config.yaml
model: "sound classifier"
dataset: "single notes of 20 synthesised instruments"
train_examples: 78125
gain_aug_db: 6
n_mels: 64
hop_length: 160
input: "log_mel"
spec_augment: false
win_length: 400
targets: ["pitch class"]
num_classes: 12
arch: "xception"
norm: "batchnorm"
activation: "silu"
drop_path: 0.1
depths: [5, 5, 5]
kernel_size: 3
stem: "deep"
widths: [128, 256, 512]
mixing: "cutmix"
loss: "cross_entropy"
init: "kaiming_normal"
residual_init: "zero_last"
optimizer: "cautious_adamw"
lr: 0.0033
beta1: 0.85
beta2: 0.95
eps: 1e-08
gradient_noise: 0.3
ema_decay: 0.995
steps: 10500
batch_size: 384
epochs: 51.6
lr_schedule: "step"
warmup_steps: 2100
weight_decay: 0.03
Rows from block 10 of a small sound classifier, named by matrix and row number. Rows with one number belong to one channel. Each number is 500 + 25 x the weight over its row's rms, rounded and kept within 0 to 999. All counts start at 0. Numbers have three digits each.
After each channel's rows are labels from the 100 clips, of 14848, where the channel reaches its highest value: "strongest on" is what is common among them; "band" is the frequency band that holds the peak. Only what is clearly more common there than usual is listed. The data: single notes of 20 synthesised instruments.
# convs1: first pointwise conv (model.blocks.10.convs.1.weight, 512x256x1x1), inputs 128-255
# convs3: second pointwise conv (model.blocks.10.convs.3.weight, 512x512x1x1, transposed), outputs 103-205

convs1.195:526505474493527504516497477538478536489519465509514541494516489495501518522488482469488445505490509485525492548512507518514500496502443516473488530493490492516437494496515536504537514498489484514491522529490471474543508485534478534521533514498475507467505491478504455554473510513536469534498487502516515522496532512529531510516487567529510489479525479518483484501540517510507550468475
convs3.195:519527505523532474506490467513525466476531504447530505508479493503486503506502495510495476520498493511535464480505539477468479547467493510486494538473502468509504504502512503506457471506483518507493532513464488456459493476522493516474498509504519507491521523481506519494470503484455519505441500512490478523541
strongest on: G
band: 1000 to 2000 Hz

convs1.258:509459523496547488464464520487511556516495510525537511503465500499455481466507479519481513504494501484525504469501520448466478507531464530471505489493518486472487487483516480491550499501492436533558511512510495513502503519502535488483453495512467498496491515516512532460464461488516488563502509484509483449512495471501475541478508469505489479488512502485464494463493457489503485453532
convs3.258:500511479526492472466487528522516522504472504477471507514522546502505477483472509516507503509477458484500496491504460525476469519476536494475490542491534530471432476490512516487477529527491512517458535508482479514487464474505500562506494491576423533478492489489460484479490487523495509527518513505503501478542
strongest on: G; octave 4; note: G4
band: 1000 to 2000 Hz

convs1.262:497512522491486490518513529460558504509516521470510546496510536483485497499491475501518485511479497511484535511460493472524524482516482467533507470448482522557465505527495492519481516479514558450500491518485492502494493516513488501521488485506484496528442506511525483455471509480520524486521531502499476428547474494512534509491485460530591514478494503503524494517540489514491508537543
convs3.262:487513514535502457523523479456511500442483509480500464448460473497500502514513488526470513481517505438499548501517481500489504493506500466525459537470488509440492515489516518450538496489516486502507516471454490499514505470505522465474500485457479477475484500513509507481465527524497478498523481517509490496474
strongest on: short note
band: 1000 to 2000 Hz

convs1.281:493470512494545533493547515531462504518519465507485471505538523537490486519482470470570550518488529484496501466508487546467505492499482501518536489496460500454498507492555491526512477469471471534493497499482500516469543526542558506497473542517535457498488517486490486522537445504521488453458427470485508472509483508540464537518534491534516518507500486530517491508477476459523498485476
convs3.281:514499468473506500554483494481513519491509518512497494521526472458498508487486524499502485512461481526465510492547513473507536492499499509497517483471470493470489493503510536526494439510516462501422509488477509516501540473517496500499539508512468463509482514504514512506523458555505484493466502479493477468508
strongest on: C#
band: 2000 to 4000 Hz

convs1.242:564491516485484540488510471497508501511515497445520532504474528509461487526503488522499465518513528495496504482487520508487497468461517496504478475500517503558485482543520494529498496533499562533562431544483550502506510472485501512519539502464499490500481542507514512512526518473477514466484465522520515480467501527557493497483507498501478469514483501465537507528558519478532507498506
convs3.242:500465490492549473472448495495504492515517482502492548489499490487488533506496511526490510487524532493490497514487500507532515499482491493456515533463504505435500521519535513519497497470527520477498541507478471507537473477497495461495473500510503508482496455507473466504489483538478553473478483442465499521469
strongest on: B; G#; note: B5
band: 1000 to 2000 Hz

convs1.444:498509499558493501533481521504473535508496480471516499512455470486518515518483509529488469478539480495496501513538516532503504510454496502533513489463524495485501483495504502550509467536492460472488486508498485504498520520449557444491454504498457473499515503526527507486489479492535455482485461481516476459466537542519502519497500502518519468535500539554496466504458515533475480498474
convs3.444:503489509491517487526467562527459541503492517485472512529474482545482517499510486477509467456517469493524488486491531485477507475508527530493488540490511480537494496459485534486475510486500558506503508481474505490534499508483500550487530469522492521484491460476502438496514488489465533483479463462453485496513
strongest on: B; short note; note: B5
band: 2000 to 4000 Hz

convs1.53:506551538525475469483483481525451500475522508470493484472532559492511540522486485500512462489486509491451521493467516503510493473527485539492543473462510476495458513504480499443510471508474523535499464486461519515501522450494535493480513502518464508453497529505522466534522528508535480521442467512537512470505495491505515555458497529521497515525461500529518509513523528497473454483502
convs3.53:482492505528457509481523510503468533497524511480498538490441481470560511546545491491587514515493497529510501487487532538461540482525487465498461509476514500484501517485522474489474458514482466518529534494458451510500550491509518499528504472510481510504489469477481476521537499476509487501453537519478481520499
strongest on: decaying tone; F#; octave 2
band: 1000 to 2000 Hz

convs1.56:482508514510492498537551518493465462533494550490501482525490459530459519465513493560486502555524487507511496526498473501474505516509519487469486555515448507511497537497464507514470490520473525474499510517517506477526503527530514485484492478509461517496515522545565498534474464489502569534528486532514476532475514473525509481523483461538509437492464490495526504504517503510483505536497
convs3.56:497510471510479555569512450520522489466523491541507497499466495509539525527521507531508543473505528519462473482536523515525516545465530493488479515512508468494485482519508503492501462494497503521535508467542510486528528482511514511482465475530532531479499500518477508521567521479487534444504459515457513490489
strongest on: A#; octave 6; F
band: 4000 to 8000 Hz

convs1.456:513516425524507512482494518534479517497472506492467527461551495501480487514508495505506451533505472524504511455509460540524457499473506493495522470508504519481518513513487482497484478535487532455514495496540506487477523469538481480506496473473492526537496528526485490514497543494480486507516516492497520500525458522498474499532497494480494538572510460447473529531504441528480527484532
convs3.456:488495480508527494532479528510533508497500507472491508504504476450489512534528530486506529504525500519530506493511521491503486500486476470511547490512531505504547449490513500487491484538478512538487499511463503526500487516520468467526541505442519483470453538523482493504524505518475502522529526496517505502502
strongest on: A#; octave 2; note: A#2; bass guitar-like
band: 1000 to 2000 Hz

convs1.73:473517537509450532493527519503538490466475485498526472485495522491529461554497498504489509489520530524510518517473491526478505495487488521485517537497452516512462478409463515535484543496531459521491459458520510490548483491493508506513500552478534471486507527490526501486518484495460484519485520510481484492473539460500524509530488497501492464500501516524536560490506506520494516505509
convs3.73:495477503505546469518500501532507547490481509518517508525517478523506535503474524499557465514490500507529507477503501448520495486489510466508502517496500507490469525477506477440471523483447486463486503452515505456494481549518482498526497527517504507518472494468476553493509534535514468489507536499559516504529
strongest on: short note; G
band: 1000 to 2000 Hz

convs1.465:496498506481506484508491516457511546542529493466484492500518503527519469503535543507466489505497511488505504488507460489531472475520468497510504535499486512500474463584532492459491506486486485478483507511477510523467487537489483492490471468508500464565498450497491492480497509446482526452474465529471548481499500460521540514518511457494464482496498542507456487505511532472490470522496
convs3.465:493560510535567505525468498468484506480499514507476516532511482529507516517532539495543527442493483553495495545451518498500533527534533514530527494492517443487506455499485529492505460521518480493518536480482512475441501501545511517521488485518512508524502526521468500513496475553506505455499507548526488490496
strongest on: G
band: 1000 to 2000 Hz

convs1.64:481481493438499560512512519531465496507528504503513536537496503515478508485490512519490491467489496504519510519505470464490532530492523486498492518483493484532511493492533528469526530496534490489441526504540494494493505507501517480453527520501490517532461496515545497508466506491523507505495522454501506502504539507504529578518506457461530531457505490516527542496500544465482506501504
convs3.64:489502492505513459521516474538503503515474479505523509449493474486489503505490495480506527502518487458516495537547428493473500506490474479487506516522532530430473517510495510451450539511485533505501505548496473503517533476517502455512522533493483506522522533527533496503505515476478503474531494498496542513511
strongest on: C#; octave 5; note: C#5
band: 1000 to 2000 Hz

convs1.463:515487473496501491431524503510487520490476499482488542487491531475511546509524506474479539456466474498512491501518502503498535526510511496496489440485487504488474478553520520496521481527544554485459516487503510485479509518489518486558508533465510480492519522510501551510475496473523461478511492521493467512442547511498489484530516526529473530500495490506480501500449479488495518549492
convs3.463:487449483465453492533495540499493510487505506515461497539531521469461527474521536462438484500524487482419466467509480502511501516479531464530503511485520492541510487533494491478512487516520475508495513506522493482507453510503573509487536476510504516516499509522532515519519507482486495457514491473528488517536
strongest on: F; F#
band: 2000 to 4000 Hz

convs1.427:529503488484540556545469479511481543500498490447489537530499509508488504577497501515497473485480489476467462521477488481540442455487509479501517521475491513497517498502508525487476541470477514446476490507513494508463525478481490496549470508514528494525506514529505524521463487484495481494544529487521526521559487456541471528461506525570501477500524501537480505545520506504506493500539
convs3.427:509517487516520511542500459531479485508485508519501505472515470514516506515514467475485528497460476502472466498482505471496498511500500477471539523523536511504478473512485504487490482526532499525448439508428512488494544535510491501492494520539499511527490497497471481512484519479504519430496507526480494535534
strongest on: octave 2; G#
band: 2000 to 4000 Hz

convs1.239:448495542463512456513505464549478470486505452535500506510487555470494472534525469492536482470508492514489496484488499467447495495466508495484498466514472485478550483485504477489530518495495469499552516453500501501490549546522504527499528466535504495516513551493467529488481468487517520548486459535547490501530484502494527559506511518505511527504511465484497492509509515471524505473487
convs3.239:498514483493499496510547511514488489475506469513574505504461462476516524443487472512489532567482470482511515490535501482513472538524487469515475511545490508518491499513491532437548524506453492484510520518487489500513510534481520498509506525505492482525487471514509493489526533472520485496493535511494527507476
strongest on: A; octave 2; note: A3
band: 250 to 500 Hz

convs1.26:517506468494500519524512507513528497493469481528540512501533504506522508499490509471542474512458528489532484482495481502508487503500481473539468469517503520509496539474440542538540489496490456466517541488519528525509490557495542492539506473473491488544532538513465485482487505506480495560518509531459522504558459486513478482525524521516482502500505501508518527483533475493500538504517
convs3.26:512462458503527522501504539464485443507514479508487499485505525545498467502513517455523491493493463484516498466494500473514483473524535487444458522540471520504538491512480485496516557484484489508490475471492528494476513507506482527510484440484499501507495523450483489481518482516457492517498538505455468469508
strongest on: B
band: 1000 to 2000 Hz

convs1.183:487473494524488491485492493510469473519490513485538513525486474542481556544515499471489530495462512523485498556503527458503492512479473486472525537504527552516528547482500479535499504492481542510483529451546489484529479456488511471457516525505534484486516458489455515478474518544512478467526497496530476548473469470482477479464489497497437526542503527481500538484500479489507504475487
convs3.183:514503459546510483524463535502462497481511517437498517504529508548482501543483503549479494542546495544484563509523480503510517488490477518497523488486539523482533431545476537520540533530454493514553469534519508481474527497486487513472475489492539517530500498481531489479477510497536471559481516467496475556500
strongest on: decaying tone; F#; note: F#5
band: 1000 to 2000 Hz

convs1.442:495518499508498505519492505463564467501552490474499466520519509540512526499431472505503473527485518495534491505529471500489539482529454530491506463477455471511508529530530520506496542498509516527513495498524531544489451541490559503509502491459455490512503486506465475478494526510478513518497518473537507505491471500499510507497507540498507508553513482527509507481492435531508493489532
convs3.442:501535523509481530504488536464543504487500490519520519444507478486519513517479464504492540539505518513514502483477533521482500503521499529525525500522501481526476531459468501490496480455530513489456493494503529449458474502552493513553537520485503528494456537492485511463487450467496517526524547505528503544495
strongest on: octave 2; F; note: F2; C#
band: 1000 to 2000 Hz

convs1.180:481483506538499550495503512488519478506522491488494532478452509481519490517458536491487498454538510540468512530521519515515553496538536508476512510546534508464482487485552479500508489451527472438497502525496484486516496499507523477475512537507525524511519510496500471503517519491514511465487451461553430484515542450447520475510445550535526534493493476533478522530540450514498507472485
convs3.180:491480510485493513468497508492454496496483507461536525534479529441496544471469509549477494495514538450489485538448526522465486461536525476519542554508567462552514521505482496479525464466474530504507536523491502510496511536503513491525491562487519517572502488474458513528504539501524556464481520485487525484518
strongest on: short note; octave 5; F; note: F5
band: 1000 to 2000 Hz

convs1.436:526492514565491488479479487519469521404519539528543514490517509465461541518496477532495503552508522503491445488503488447451500512472513478518450450509464500518488509500515523488496536499499494490497504479445488493496481502492525489476530512476491469522547515483466528514523514443481502471481467514500496518517509534512474480503474512498513513524479548473538512522483471536519501502512
convs3.436:477519474532452528520536514504465454489514517481483507504467462544478523499497462517496503528516472523470546495494494472512518523479499457483514518517457499512528473461510487476563488467511488509510481472477538549500485508462476508538471456511495507477522496508530514496507488478490484469549540502486532476526
strongest on: short note; octave 2; D; E
band: 1000 to 2000 Hz

convs1.387:493524499475511494492464493513505514533524505515447491505497523495522502507476495516515497484508541488507490516494529510447512527556467468485481515484531511561492511497461517531496516527515499491474508536484486489451507488515491496493484502529489493493499487496530507543532503484493495542489510536527473518511470526513457480489462487511542511488499497506482543463546531509448510453479
convs3.387:456562509507454474534479468506510476460502476476493499507505528494514525472478475516524520459512509516491513458538480531498470527484448490519540520527523508524503475506509500533499508536534527500471482488516496472464518500451543461504494512502511498431467529488463500484513524504505515508541477464472479453484
strongest on: D; octave 2
band: 1000 to 2000 Hz

convs1.190:517480505497476538456508467508480512548497504528511549531469497507487496474512458523481509517474495520480514478503457517511501491535497528470511532499527501526511512507516517528547498479499498563488501490558487480501510484500495505490491520516505506501497529518508514517483523513430473516456509489463458492440496468465482517473547503465508537468482512492496451517497437511528499524491
convs3.190:472518489484513495552513487494496499527521495494497547457487470480536500493471475465499443481486494527522482507513492515467516538513492521504522515512480487492534502512499513481551487437507479552487501509492476495515499494558551543511523504493497500488501531499527493528535498455528509466481501462477495468517
strongest on: short note; F#
band: 4000 to 8000 Hz

convs1.181:484451483501492507466496471495518491509483508514536464460548490486525528469458542505530507497449472505566483473546522502501517481492498495488492467488548507488482541477486506489543511482485492532521479489499542504515544532529492504535496489516536482459491462508509529492499512506523472503494549480553575462533480472517473456549474476520496532483524467475496496483450504507486556510513
convs3.181:513495489488519509533484456470480512510505532500527520472494529488476518532451475510492523483531531414489499479504506485515485508502482509482481533480507495514502534525484428479427500497539531488507484496534476507516542474484530504511530515491466502492477513468509474488519503502529488538503493522531488505472
strongest on: G; octave 3; octave 2; note: G2
band: 1000 to 2000 Hz

convs1.224:466456482500536532475525498432437490481505506486490473500512513522502566487536498499520502501474495460504512511506496504514516485456480514479563500504505526494523483493468497496540497496512499551522524494460514502510513560535508485520507487521524490549500468499475528489508526531462500520499504506493480450545544498492531496497494506510459507553566520533476523485532498500439473521495
convs3.224:492493489492526476503469481495520542464485503492515470489519499497552491480514537482507440460519486521518450531477520506498500532523483546525470527492502495498496524496508496509497480511522516483516546464495462496514505497530465544456473450461508512522489466493498537493493530497478487526531488474528529531513
strongest on: B; note: B5
band: 2000 to 4000 Hz

convs1.397:492453559538453493519470527526531468489479469535487473528482490474442524512534471521511522527500506508538520519488535509528532502498551453537485460533492540498525528550464523495519498523456518518509518536457461485494484489494500516506537489504497488470534484518447489538521532486461470503489498502513463507487491506501480501468480514542536463492476508507516485486514516503465530485522
convs3.397:512481476472439455441492501442504509513462503469448496524498525514528511530463490508513516558445503483501558532436513504504514501537478489478474455506493461502501501511486466525470529489489479499454538507513480483497540507511507453482476511432499481482452518494508517521526487489462473533519503515459480482485
strongest on: octave 2; E; D#
band: 250 to 500 Hz

convs1.70:478511471515522550525442482507497479537502515516477459491502462533524484521533511513504481508480486474497512513533462473475515513520500478525495533489546525468505469490545463511483512496501519501508511499488474474520544542509439507487457510468489489498476474496531464508514554508489479495521457470486446514525560450499467520507518497518465508521502522494516488531527511471480491501541
convs3.70:471463491491494479518473501504533487473480547534568475512556465495508492529554462483500526464521487493468524525500513495457499480492469535467513462508484474497513508420490522526514508487444512525495473462501527516524532516511495483523475513507497525516475474535473523555463513512503469477520520494478502496450
strongest on: octave 2; E
band: 250 to 500 Hz

convs1.237:482525506508507485514519510491479499526501506509495492487462508513514539461526520455530498509527514459507483549463551530486472489454496455520473504466489474497532531465510501484490507508526447516478476506546494528516482530495502493489506482462472494514508527462549519460455518500501501501512455469510515515490547476500498563462509521523503518516518504527492490509498513443473478503542
convs3.237:514486495538476519474462462507461471465522497513492524468510465504489513486512470507487479497517543532513465491459557526512523537493475507501474516522491493501500516456470489506523490515509467543514482486451518481512519495520534483516503497499530538540494525475513531527519473498521546515482514524457496538468
strongest on: octave 2
band: 4000 to 8000 Hz

convs1.127:523508477467491535504518473502535536499464542472494510475524503502450588490509524512472497512528515468482535484505492505473503476467464522515443488476494474506462532491545543508468508471487528526514487477513551515511500515504450491534504522498533508506532502522502454528492478453493513505503507479480526563494533518467506508519497498469540508508501499475510528506525487546487488512535
convs3.127:508451479497490481450491536539508482522453509485483533500481481496523521497502491514539496475482472485503527506534470532530554500483506504509583517550465503538517518480464485460538511545515500518486497500447507487499491508501557468469491473514471526501479519511538511523506453514520540487486475479491496464467
strongest on: C#; note: C#4
band: 1000 to 2000 Hz

convs1.228:496490546512473489504485522539499508531482488495469512506493499482513511491478514522442540482527445504491533451535538497509500530481524519493496491497487494505484526498519484470546485460479481465487513480472533505452511508483489515499490487499468503503516494508520521516508500475493532507500473522508482500485520504517502529531531447537499503513561518498440505469509508496461442541472
convs3.228:480442488515534483503523490492509511523515504542460507503524516506517509527514507474528467493497493531464482446525535475498496488461484491491459484501464491523490502475504520485504518538529493484555492507524462509504522505477488518510485517478531505462508464498511475522552560482487525553471487524498498496467
strongest on: short note; F#; octave 1
band: 1000 to 2000 Hz

convs1.39:544506451506494492507485530541509523537509490484509517503456460483514487458554499516491468491563480495529461502509510491434508521531530506504490526538480452535499487508512476516509493530499497506466522463463492465497567510502508495500527498483518481522482474468481506491528492511479519499508471533452520479508507500486520498434497498511531498487514478480493520514467513488505526517535
convs3.39:501508503468545474459488478485442501512481474530547534483530498503491519526529470533545503499492464532504494494514540514473518511487487486517513482452466504487500513521491465537521518483513516467530516489475510461527511468462535491479510481535548473470542521521480517509486507513536530482516493478471531505517
strongest on: A#
band: 1000 to 2000 Hz

convs1.414:501502513465498520520480475512503504474470502541483479465485484500471476506528463494515464462505511535510472500509515520545461463491471496487475490513487484451489495472525512487484467529462523480501515492481524519569462495491523468495463515507521481532470471510523472487485454475516543531508497513539492487496482505518489477511468475534472462456488493447524504465502475515488509476481
convs3.414:532458481499525481464480500481512480533496509543481476460521479480490505489485518538586452481498495535480495516500550530522506496526461488464493487492464519466533560475506497553489517447515476504515506461498534497519486547515502492517488507449467508497512493516497462527499543469484494468528521481494483496457
strongest on: decaying tone; octave 2; bass guitar-like
band: 1000 to 2000 Hz

convs1.359:558511544500523515478498477514465514544506549499511535496464507483477490477543489474502469459521497555473510529480502489506493477516478514507540446491546529557476479529530507494536516490495495506503487525487483498489494484503545569490513492512503529471517515511500527466496494451527501474478520528501487449511491486479494475491459490521515515457492500505535471486492522509537474505493
convs3.359:524516518494509531510472504525531472481494503512506470528511528516527439516512517493485502473505476493521507495449495472482491493508568502517506510486515484507499502495490473501525489526503435494481526510495495491509518471502496528518493482554538495480530508509476461518495500477546493473502532463479483485461
strongest on: A#; E
band: 1000 to 2000 Hz

convs1.72:498492467488493519516506483550492492461510498521551503482474423519465519508527486500481498477540509459482511494507502490507485491485459494468528492516436477510508508527504509500458515474506476462517473530540513482505523506460489496516512477553513539476475479531452454539529537525480492497540492472548520488503469494479480515508496517511549493497511482491521540527497482485496466513487
convs3.72:497524518521492501513507525475499524524476527492510470510516555474506493468518527505503536468486536504472507477458502486510471526490488519522504476469488513500502491518530508499529515463504510505453490457506468554494523495477486450452488541524530499504496538453529501480513511492495518490501473509539562517498
strongest on: F#; octave 1
band: 1000 to 2000 Hz

convs1.1:543536492480512497497500514462506536554446469514508521498498546490525527534506496477508494482454470486488536536437488513485461481534486469478500533509504534508532538495492478539504520521501495541519500492478499504514508497490486492516488500507537473506533477475469530490530467515508490439503456491433469477481496493530457453505466509503536496506493490490474479520512493485492529536493
convs3.1:493444495517535438494473504478500505523453525478519501517491499532539538493520499484487486486517514558497508483523509481506479548485503484521475510487480486482466517475456484470517517470547459475529531478525514504497508504484521458440508510478502447519499514514551472538505499465487486552474520485507511510456
strongest on: A#
band: 1000 to 2000 Hz

convs1.55:521497539548487486484470537443516467513489512491506529518522491534538479497560495504514464510443585494472500489506499500509498470492549470481496507513507528502492529508484475517509508483508518465489483467506534510487531456509485443518541474466492504494539508479544501511534489457513479534536505480479509502522499530561500515521479533467510513542553483474483512532442488525520495522506
convs3.55:485436492503517493493473487510496516476545481485496492497514449503493497450466493503508493487511505503503462515496483510565491464483534512493486508499501472520494533481497498457533500504455490485502475519476539501514496489538533514458544478571482484527502492500529483508480558470490497476502455493533505531477
strongest on: F; octave 2; note: F2
band: 1000 to 2000 Hz

convs1.8:526559513517496457462480532522494485507454511517481476534522495476498509466471494515493489495478487498491540536497493503540491514506551497496494516473493490478490503505474524514441555505493521505512509510500487488499507475500456452495540565511528477488496513561525505510457505472498459504466481559522460483535531524524466504510495491512489520506484504505462512527527467479527522539501
convs3.8:477490503522475523474473454490465555462488460499508500520483552489517475509463496491485520525545496497485472493512472536517502529475465508454481520514498527502492526498481489488515532514517520469515462492530510494502513515499463502457501535499515500501474485500499507522505521464496492505525528489466467551505
strongest on: A; C; octave 7; note: C7
band: 250 to 500 Hz

convs1.207:509459525495513501494472485501501501520496464505471526471500528521506477543472505499506483469496491529472553458497544521485515512497514488489492493530456527500491465484473506484506488550496491489494486514472541523480518492547503501502503495488438471477527556451532516518505472473441530496538480512517501501532472516536511463467472476522465505502506519504537545515496499492519493558487
convs3.207:548504524509491468485487543494453512527502515479477519474508464541508509462483536527475514489497521510515469483505536506516497489485468493516542513490502530510460510468497516523474527473527516483490512517524498464458502465507475504493458507509473502497484492493505458480432474507507518487528489540517498488459
strongest on: short note; G#; note: G#6
band: 1000 to 2000 Hz

convs1.250:531519488489480530513525448461496506501517490538497505491507527495502537494547509483530510519471502460529466518446483507517495509478464512481481509486511511489513482471476479519478499533532464496541483519511506479498553493504518494494453470473505512476475496456491517484510501519537508492519504498499500489460534485440542525494567483556526540486462538475504489462467467519501502488480
convs3.250:516510527484473496481493542507497499468517496484532494503468481492527510454498542521498503495498514530522553499466516503484515480493489448527521466521476472499515518500505499528503510506501465502487499478494554505511468496444507482490513492477498536470471430522523518512490434549511479513498499490539548533533
strongest on: B; C#
band: 1000 to 2000 Hz

convs1.503:467501478509494538538471534503469518540515514487475501492536510480475482491517493534509473434480463520500532504442481474494500523469470491527476470447495471503521550506488476458550482495480514475468489552478491492542543538524499546526467489499503518464461548492533510499429479490479501531469518512523498464478487504472537493476526515514511540490494508508526529472444508497527474497535
convs3.503:533508525520508535496496518498548507501472504469499517538513521530476452498444514504440507518507494493476494507530504460489486543485473521516462487518500454548495493462530450510523510496492487468532484517473493495512510510541499474471463500509489497530498471503562515494519488508539477535543483525421500492503
strongest on: F; octave 1; bass guitar-like
band: 1000 to 2000 Hz

convs1.230:431451483512548473523497489508490485493471538556521516497506511445501459459472490470469481491498489508490446517497511543519506503495519541556501508506506468478481518503497483490530484516498514487518518511493512511512494537516504483475505550525470511530497489505504510499496555491484447543499500513494499494502507471506480481537542526449515519505500502524471486525464517469497483523514
convs3.230:489528497481467531492473528482516502506499467505478501475509471490468513530479528479512482513481483489494525503473499485490465487470501482500516472464537524508459502521516560454502519494494526558477525544493482565526518484545497462482472509502501500559463530449490449473489501499484449482505545453507570507511
strongest on: F#; sine tone
band: 1000 to 2000 Hz

convs1.111:559546509536548565501532515510487520486479481485543540478490519542512513520497481528496477518475471511456496549525473509511487518512471461481553497511501545451548521468528501554506520523514482510494484512520549547491498501490506505478444562462487478515492499558516471538517463516527484516492488473551521497506521484500485515484511500512493479477526480517542513504518432549474481466443
convs3.111:487496509514483477450481522506468521517524518479465498484500478542544501514486488492515482523535486505521528465473472495522476514517522525455537437502505540521499517486526495495505481482453487502486494494513555508484477526526519464521463473509518521507502542480496531490440501516474450518577529470518483500540
strongest on: G; bass guitar-like
band: 1000 to 2000 Hz

convs1.324:501525470515492502497476512533490526526487479554530503483500483496499510515460521539524497497497525493495497502472519494520481469492466486499427475506481486509494521481518521514476520481507462512479471481520582507522478499468432506496504523536512465541490469519516517507490500500520520492494518483449489490438493475513504481447509487551512501452487477526478536464530496505492502481478
convs3.324:525511541517438525455505439519528476495532517490491522492504489500480458492537507497509502521468510468485510482477481506502476472554516491469499517528538487491500489484518489511452502505490485550503465511518505473533494548539544482499523528513478498517534453485499528478487454458499511465479544469513507495482
strongest on: C#; short note; octave 2; note: C#2
band: 1000 to 2000 Hz

convs1.486:514454533501491469470438530504512470480474486535492503501500514456503482562525465483521527494483481535497501505492483503517495518516448564527556486505546475491483519554491515516507507505478476505467522478480457552453482531525507509511531534535437491470519528515535538485445559480497518526494514503519500495493496522541501483531522467537524516538494507504521503528488463498526500503494
convs3.486:550516500541479524493510481498484522495477486503546583509493492490512504512477518478479514485485513507469500510519470540522492491463467466484511530429532476505512495478536480479509500508473514499458532469491490518487504447509480488513490428538514455487528501504469509507484506511487474514531469456464475478513
strongest on: G; short note; octave 3; note: G3
band: 1000 to 2000 Hz